config = dict(
    crop_scale_min=1,
    horizontal_flip=True,
    translate=0.06,
    cutout=0.4,
    norm='batchnorm',
    stem='deep',
    num_labels=18,
    lr=0.0012,
    alpha=2,
    steps=9100,
    final_lr_fraction=0.01,
    weight_decay=0.0,
)
Rows from block 2 of a small multi-label image tagger, named by matrix and row number. Rows with one number belong to one channel. Each number is 500 + 25 x the weight over its row's rms, rounded and kept within 0 to 999. All counts start at 0. Numbers have three digits each. After the name is the row's rms in percent of the matrix's.
After each channel's rows are labels from the 100 images, of 14976, where the channel reaches its highest value: "top examples" is what is common among them; "patch colour" is the nearest of a few named colours to the mean colour under the peak. Only what is clearly more common there than usual is listed. The data: views of escape-time and Newton fractals.
# convs1: first pointwise conv (model.blocks.2.convs.1.weight, 320x160x1x1), inputs 80-159
# convs3: second pointwise conv (model.blocks.2.convs.3.weight, 320x320x1x1, transposed), outputs 80-159

convs1.3 021:477498505514529490494500500483498494507522497520490512512500495418479500490394508471519524466500515499516445511488467481499508500495475501500563500499501500516500500501498480498498479506500497488500500513500504517499495517471501500498503730
convs3.3 014:505504499498499504500500495461500522497502502500500499496499499532501500499499509500500500497499497500498500501501504502499500496500500500500502500501499506502502500499504500500500499507504500501499499500500503501500500500500500500507501501
top examples: dark; tricorn
patch colour: black

convs1.30 007:499501498482561500517503491500500500494507501511500478476468500501514470536496494499495482577537504499506398512503518488496512488502485500490567487529501505519502502437503482506500499501500495449499501492494499500498501515519500500485504513
convs3.30 015:500499500500500500503500490492500512500500500499500500500500499497504500501501500500504501497500499500500500499499505501501501492499500497501503492500509499502500500500499499501500502500496500503499501500500500500494499500500502500501500500
top examples: warm; Julia set
patch colour: brown

convs1.9 014:510497497490546445497505499492485510486501500496500491492497522559515499606480499496504501354499512497500416501505495503480499500499506488501504497528500522497497484481507484501520536497494484506508475501500500492494490518513500500493456415
convs3.9 056:500500500500500500501500497502500497500500499498500499499500500508500500500500500500500500500500500500501500499500499500500502496501499498500503500500501502500500500499500500499500500500500500501500500501500501500500500500500500500500500500
top examples: tricorn
patch colour: black

convs1.265 016:488510499508614495498500494500493501495514497500498501500499480555500500572694497500506481545504483500495400499467501500499479515522503504522545505499500492500500499504494507483502505500500525519495499490499514499500544506525500500500495587
convs3.265 067:498502500500500502500500498478500505500504498498499502500502500499500500500502505500503500499500499501500500499500500500499501500500497496500500501500500500500500499500498498508498500498500500500500498499498503500498500499499498499501500500
top examples: warm
patch colour: brown

convs1.15 017:471500520492509522500523498506500505455460468502478469506499458591497498645425502500497509543507495504499499500510500491500522500504494514518491503499493481523501500501508498505488500499509533489500508509498500501490463519455492501519554511
convs3.15 013:512498502500500498497509408478503499500497501492503502500474500508499499500501495499467500516500500499505505499502507506499494471507499499508503498500500506503499502501500501495503501495501505500502494488500502500500500497501499500499500510
top examples: pastel; Newton basins of three roots
patch colour: pink

convs1.18 007:495500487538489500501497500501499500500513509517498496500500500530455498498462500500503502583506500477537501500500493524502498501501499503531558500477500498500497500500498513499503507502498517538512529510467507500503662491497466500548510349
convs3.18 030:500496500500500501499500495505501493500498504500500500500500501478502500495500499500491502500500500500501499500500502503499500499500504500500500499500500499499497500500502500496501500501499498499498500500500497495498500500500500500500500500
top examples: dark
patch colour: black

convs1.2 007:497506501500457501493498503498494496498500501467501503506497502542500479419496500532501508376500473500478537477511501500500500495509483498498463500515499501552474482505506499493501495500502500505481500498495502503533502498482500491495565653
convs3.2 025:500500501496500500485502509477502493500500501501500500501500500561500500500500503500511502503501501499503500500502500504500500500500498500500502500501502500500502499509500499500500501504500500501501500505500504500500501500500502498500500500
top examples: pastel
patch colour: pink